From a checkpoint of a small masked image model.
Model: 32-pixel images, activation relu, depths [2, 2, 3, 2].
Rows from block 4 of a small masked image model, named by matrix and row number. Rows with one number belong to one channel. Each number is 500 + 25 x the weight over its row's rms, rounded and kept within 0 to 999. All counts start at 0. Numbers have three digits each.
After each channel's rows are labels from the 100 images, of 14848, where the channel reaches its highest value: "strongest on" is what is common among them; "colour at peak" is the nearest of a few named colours to the mean colour under the peak. Only what is clearly more common there than usual is listed. The data: dead-leaves pictures: piles of overlapping shapes. In brackets: how many of the 100, against the usual share in percent.
# convs0: first 3x3 conv, stride 2 (model.blocks.4.convs.0.weight, 208x144x3x3, each kernel summed), inputs 0-143
# convs1: second 3x3 conv (model.blocks.4.convs.1.weight, 208x208x3x3, transposed, each kernel summed), outputs 0-207

convs0.0:517511475478508497514520498495543492480506485530522515527504504498501520527481516500548536484513498486502505532552508523487539488514484486513500496483484463504528511480499504532524491517515455532500472522456485528479484468500483504508463490490505501489518551529517502552486476471442530424500474502488486535472521458493546511481533530529470501513516526508510527461492471442533506524477524493500505512484446496531456481533515524441478
convs1.0:434525535485491459457436509518504518495523488489497488498531498552445493479499491497514541525508524500470544507470482488482524508487486511524496494471490468509514496500467526507451476459518485523496474542509472486522456498484483529528510493477498504489471490430517531503531537503529484509499513442520518507473491513508510555480535495467511477524509526505547536504509484513527475470499503485476508527509483465496508501497541481465478495519513515487475487511524515514525477424518474485454496515501490501465473511465490496490474527532528516493484528492518486551492522513499538508532510564518490557471479495507478476475540471479
strongest on: vivid (100 vs 14.3)
colour at peak: grey (49 vs 24.3)

convs0.53:516520515488507536512483486485515544490466506530460506530491480506532471506435518459504524565518479510485509524497531529521427515490510500485518460503522520501495495538474484502474498522466519528541515500520526459495476525547506525509511475483491498533512486476478495460483492500507505510461460497505493502485515510507478510489533503480502572478473532528491502515557416508490498492511503511535495505449497484464485489500527471513484
convs1.53:505514504471469502456504489494523491516497504504478507494497480497435521530509483459507517484483487492498490499519559469513494423520477494515465474487510490485503526490512562496496512543444467542455510495492495502532505513502520532510504466494515515517473522534495490476465561490512501506492530525488526465505461517534493469486479494502538560500485532543544496502473487534489486509512521489492530527472518516502503532503493526529492492440477461516492509544511470470452477535571487511509493511541497505508529513478497513492492505457487513497482515510454480449513490526499505466491498475516493537510561484535480554499471496492
strongest on: grey (68 vs 14.4)
colour at peak: grey (63 vs 24.3)

convs0.87:520500460512544515507517503504455478460493478512486512480490521500528491503547490525523483532518480488499539503518514520471456549530479526470479542500516455501479517504446517461511497544523472552485502536509514505527494465504505494483522527499466546488495497533477462495488497512467467499500483516491470539506497459494528520513548466509508472495471482505506527533449471529503518510511515516546505550467493486552525463518476487521518
convs1.87:488510480552483472497536479474496536492486535469470487515484509549464499500502549508498543510463495559489496488459552508520533518463477489486527457531496531467506525467504493502485475493518505524507489503505489513530528473527537462526511499487481478507516507470472489494511504482479469516525481518511544543528491508518431521475497485456491519481521521494521525489528517525494495537474488522520511486453498469500505500519532486485508474468504465497494460504512478494500519507487447533498478541469546499497463479519529516482527527469490532458512503515491520492489563490500512519441548515503489470505509546482465436466501528502
strongest on: vivid (63 vs 14.3); grey (36 vs 14.4)
colour at peak: grey (60 vs 24.3)

convs0.109:470502521460531538494483536458519497452463483525447562441506506484508500493500513503498491548492517529497549515507497517482478492468479510474512486502485522510530485496519539513460487519468450527478479490502541482503556472487520476493519552521535502503499470497466458495494526570510572500497509498501484538471523469502513530492550527531499513498483509496474502509497492477464525498483477494498504514485481522520486504520485472500504
convs1.109:496484481486465509484505507469469517473517496538490489516485494480549494463533506534468503476480522477465538514504494492484518496514459490504478434499465522500516489532465532517488502456508467534479536523509519526446495470519487490469516499516489508477486460485522525478499469495466537472559509473531541531498507489454538489494523527497505494465501506519481533491526479511478467499512503516525524516539486438526481548498503464498527490499515492483470474524490519475549512457492498497489482524517470505474489486472478513501477479508460580502516509506525496455476467517539523505484524513494506483471489515506591500491492474461
strongest on: vivid (96 vs 14.3)
colour at peak: grey (52 vs 24.3)

convs0.149:478509521494494543496524482474491505469490496482478519509504487495512518504418528516508493489516487518533502531471514544528442540478548516529463497511497468475480480503486510516482505525479463525464510527494479498523444530502531524515487545497505478506529485515506486539491505477475508494508517468482535546444492528481486522520514524507507510459472507520484496520509482518461499435550517510472465500452525483479514506479465534468521
convs1.149:503471490477487491494477541540500487545486530500484474532476500525539460528464497532483471500505466452508529514516483507532512476433471509431526503519525487466477475505535516507512467491505479487522506507507504534518464460517513488489521550535482501515493527516531501511500468501492499512481451498528507484505494516482463515516506522535502552494524515484467480490548456495511477513502517489494502483470485523510476502518497491555491486462545447532513525510551525515481516511457499512448504502481499509523500460463494514492485408507556498508513484506532504484475515547495501498497501458493501534508475495540492499473526526533
strongest on: grey (53 vs 14.4); vivid (46 vs 14.3)
colour at peak: grey (52 vs 24.3)

convs0.166:519566463511467496525501512522523542466547498463491491524488534497513503520512506470505549464497477501489530496544496474491461491503484529495539483493478490502504502492548520486513494474492483549502496503486499435474513475528471470502460491490510498529493515527479475521515506470470551458471504471512499455497496471502496480545515536507508509502500503519517525481509512490520522440484460509511510540450470561481516472508501498462458
convs1.166:484504465505496456479521537478468540477500496489477529488523528519436495485528497501487508504485502517523514531524514514496543452506487450511531452542508488548482483480519489521466491488477490480525514498518518491532519485510483513509472520463517531489511537476527548491507530463480487483462487531515536489506508503471474494502483507523521503531517473531495499507530499476483512441510533465501479545522510454505503479499518434505515468527473494479484497474531484546489520517442477513471513533488513486488462505479549473551497474499489513488512448503570460469498525490502489465509518466458491475520477497464497498503525457508
strongest on: large pieces (61 vs 33.4); grey (47 vs 14.4); vivid (45 vs 14.3)
colour at peak: grey (55 vs 24.3)

convs0.139:460517461518448481544472498519500499527482567499488476504501499477532444466489491504487525440516484503483490545481532449496511531535545492476457515461502477485469494530470521514516507491511512510530482532534509486443463483498533497509472486508510481504506486514458503560488533501512515506479529509517480485472498503499490539496465515493497497545520484537529508493491464500471501472483519506471482484511498465479530522541500523454479
convs1.139:499508515542515510478501511485510528490507481486569525467484530494485498470516492502455500467479490534506498488468492531516528515528493534529528509477507507503463464475506469468495505483488511508492519478491504474489508476479506510518502470525509454537527493510533501500491493513499484537485439491501532526570477524527503503466587506472481474502495496546462503452507467518472528443450475480488503515479513504460526489514502494518443507486473516512533467498485531488500532511499517538485454487532537522445534514530520544504478500513502479488470481424522519513490482499481508516491453516521470516501484511500525526533484522528
strongest on: vivid (68 vs 14.3)
colour at peak: grey (59 vs 24.3)

convs0.40:520501466533499502443528474517511486466479487501525526514513503455477498537491487494453507512501473489522496550455422478516519476528507507512509496497430468488457476497477472519484492512529478541501522523525505483505504470481488504507461534534485499489491510513504522555536492545476555521539494467532499488517554525520528503503534484489494518481482470461488513488480485478492497553478488488488530495518519480492467504507517512461484
convs1.40:492472518584478520467481534493498479496480518537490489486506482490511489529497497482570516512543508545433502465514503465529520469527472468509511497485508512463489521496489541499499530480509500508487503540531500484546497485438474544504476513491503494454456505517477504524499479464494500516517466494526486504531479506494483515502493454481557440513493467494505470514505497478564519547475517474495457461491506491474474496481512526493469493481502510491518496481517488521511489485515498441528488509501492494439516519494498535509582498500530518489508487521476508486524478494507496501525506483472498528486548452498518466506489523475
strongest on: vivid (84 vs 14.3)
colour at peak: grey (53 vs 24.3)

convs0.22:519502532499449467469548477497481506472513475485482541460446475509488482428466516522548542511520520514526509475483513508490500538451528523512517507520493487503511463497503512507487549489497508521468525536503499470498420518475517484525464525502489521525506531512470489482484480492492496513524488508492527542489494472513505516527494515462516520510515514486447543508483462516485479486580505516510525481486528505505477492478477498501515
convs1.22:467521473493523458543493479518504518536513541484506480499489502521531548488515526548515490498472498498539493505473486536496477486507467472463486512543545550495540497497503518469498503505487505512472467515501516505546495494497493475538494485479528505483435507455481512490476537463511501460511508525537515540558495468491504449485498502492477545529496507512497495533492489476509474510548467485539546503500512524533431516489473531500523452497557471471505486503486457492479503536535492472519476505494505476493517474470491512516503531488503489493519486489506509493511529539508530455517518527540469498504473439550498482480526497521
strongest on: grey (60 vs 14.4); vivid (32 vs 14.3)
colour at peak: grey (58 vs 24.3)

convs0.63:473506560461518505510482463510497541512485528524487536499512550503514483534472545496528457540516506541518453514489495571508440511504500564508494504502504473503499505540525490499502516528519476479508467511484529530501471527471503524511501503474497510492541492524525481494484500469483520500441533460532536511496494474472483505469485487503502480508503510507446516492488491490468524503524532524470487478499492497471484424497482489476482
convs1.63:480496471520441455520480520453537486491504482498545480457525505466488477507505486518528496478476549477480506462511546502538483512445499540468481516495442519542496517479476463522528495534523490513507529524484504467482504515511497478483505534490537513535442543491510499490527491484528513512508477496515531506502489499493464537508531495509542469489521510488491473492512514491472527518557514517542508554501517487538483505503485497493494513515548535533471519553522472502454535460458489494546518512473486505479503494491473491503503501488517439493521470487502570493494504494498493518503516481509517494514532485459500473506446475483
strongest on: vivid (99 vs 14.3)
colour at peak: grey (53 vs 24.3); purple (25 vs 2.5)

convs0.106:494474487521507551537469484532544489514488468527488489501540521483499528488490502495515493503501474477492514505480500462530522510479467526503423538477507475500491471505508454522511521464513466502522543537481529494554485489498505517512468484453517518502507497518480500532506521474465513506512487454524485505518499502516567518515486532506490530503486508516491480507499451503491540455476476520497495529484522469584478469528494545475516
convs1.106:496475499472536479527475490504528506497501470511500495489458533491498449503478507487471508527454525535499476469487475509498532453423488537501525457484550501542505472520487494500527508504480492516494505531489506482456509520487517483513439501490498533485510497489487499494471498477515494475473463539509574471533483486504527504506498465519538514482511508517449508535499469468505521513503525496471481474496510452485510506499495506506451495472525515550508493477478463511495511489470466516455471503454495506542478504483485463541468460511428450499524488479498532483543483499547492528480490485540512515500531459483486467495504492505
strongest on: large pieces (66 vs 33.4); vivid (48 vs 14.3); grey (47 vs 14.4)
colour at peak: grey (60 vs 24.3)

convs0.86:496510487532505508529561476552504512537473506501492514470517520488527491450531513495492477546515518498517533497526499458495470500512468500552523518535476491511536499509504475530522496466490502502506485506516504468478518501517474495540481531491495545510513466469485550490465525529500529503482493474546483561514515484479541531510480495554487486466506482479462510476511456546527506489495506500487535515465472486523480520534542520534462
convs1.86:480497468491539523483445509480471480495501549515501480492513463512541496525467489499515491533515500515452483500534505464477507488513511523498485451473480509507497519534456487473543541518466552516543493513532509474528502475495469525513490497472529505506482492483502521527485479499517483467491534518484497455497493560479494531472541465503478536481505501484460491519465478481530450529503510506469532526505492480476532515483496515530517472441483465515463508529472501458503493486524483529505507511455483489462463486514495462469518538500504466515512553527496497462512498499553533489485552445464501496486454485513510500477482518484
strongest on: vivid (98 vs 14.3)
colour at peak: grey (51 vs 24.3)

convs0.9:532499535498507553486481541509514482480531449507475493483484512493510481476520473499537496481462525525459490477530452480491496512507510472483515486458531526495490494520524492497523525495473480466476482519475525494445503469529523490493480452531492459580497486509498534514490501487483500457479513484531525523484528504511482517480509500566527514503493497505518527490501528559489541482503463521437532503517466493510527515493491500480453
convs1.9:510472474522505541485485527518481498506496487525429521532472487501477449541526532480474522501442502485446510507489539534551484513455479453480506485520492508476473475488458555485488512492504505463497535498474464549467491463475493481494500490490491497526507535470535525493512492516491494533457498520508517487537499517478493561493526494511496496481466522509455458462514516515503498506518510508485499524481496530480523480488464499500481473483499475496522494461503478452510474437534497502470486456455510501478557501526496464492519482522494501456506512562467484501527513473470490506511497501467505527498513462455484509523512516496
strongest on: grey (58 vs 14.4)
colour at peak: grey (53 vs 24.3)

convs0.194:485499499450506526488504517542464539492528461447483525477504471521513508507516499484524481482548492505497523458510482551502522497528509447512463491547491524513472583527505512506477510503459474536488519510484513530478523534466487492478494484543460482497507476485462498530508504547497500463490511502520502444507473480468512505510494526503514502551519494487515477512493517474481554473484516524478482533503517478512553506488472520472489
convs1.194:501504481466470481538498523458525503522510517470537519500504466449559519510509499479494511518545497490471530487472455483499487436492450470524505522468512488482494495454471471490460508525501517510516505535525488489473469502537485478489444533485529478502494525516520539480566523532508502489500473498480501486534476462523523541494540510545479449448489523495507440486522525510447539475487513488486531498524505489483460479507519499474515516497526513530480460529517484490503533514491488455473536465510476562528489486510492505488489487489487515526520465524525534537480485472517503513494500470477502523466522490496501495513487490489
strongest on: vivid (94 vs 14.3)
colour at peak: purple (49 vs 2.5)

convs0.23:489460530499460449518490519466487467535510527530495484506493483486499505549497522537512486492473500529528435526525534505499456521536516552544475539488501564490496489483532514503511493523493504482470495490479494501446542504495518506505483472511484467506506520492544487482506435475532478516475493524518510488497524529477491496452515506471503495534518518527486469509442533534550500504521494492476484493553516497501513480504521467499490
convs1.23:477507481499491499488493496471506510472506476434513495545512478493457525472465505511506481473523510518480496471500561475508525475487504447512535468542557488519462489503496491508525502486486504487487471500505539447528548483472519492466524489477488488525500503502522499510485479529497503513504493478467481493470555491478480490507485513480522487468465521522492489487514512482490482529533506473529499520523537488463477471529498492490572476517470499462497505484530521471496484515516527545522487463508474469529519504494500437479499491429490507501491488490481466495522503482502567463506486475458513496484465566507512449480507456462
strongest on: large pieces (64 vs 33.4); vivid (45 vs 14.3); grey (43 vs 14.4)
colour at peak: grey (57 vs 24.3)

convs0.187:428514507507526456494501489501528461521472495492525524502479505506521521491492500536536472487491528543531533558501558539511435524519485539477469487479524465523479513511492504516489505533463472516495468443509512487500479491461509506510495493474527535487518462521491472533520489510517478517505479483486486505524534499459452505470526471514485506506531496515494494501518498507476517481526489521486461551438498512489456491522463475513509
convs1.187:490476502487526520480546468490510553488519469521522472499442507513502573476517506448457508495486481491526492510507504485504501489530516489560489502463469465464513528499490461510507456544505500527491525488488523506465502513519534511549488507511495464456501500526496509491515505547454501450503452466522476510512513473500513526510542488487505460480513490514514521468514470550510468473496491515479515516477529532458479563499502518499497503490552501493464503466484485529504515481518517527512481487505541497487496488479493485488477538531456485507579472476503514483495529489513499495550490488467495506529487494504495462490484539444
strongest on: vivid (94 vs 14.3)
colour at peak: green (39 vs 5.3)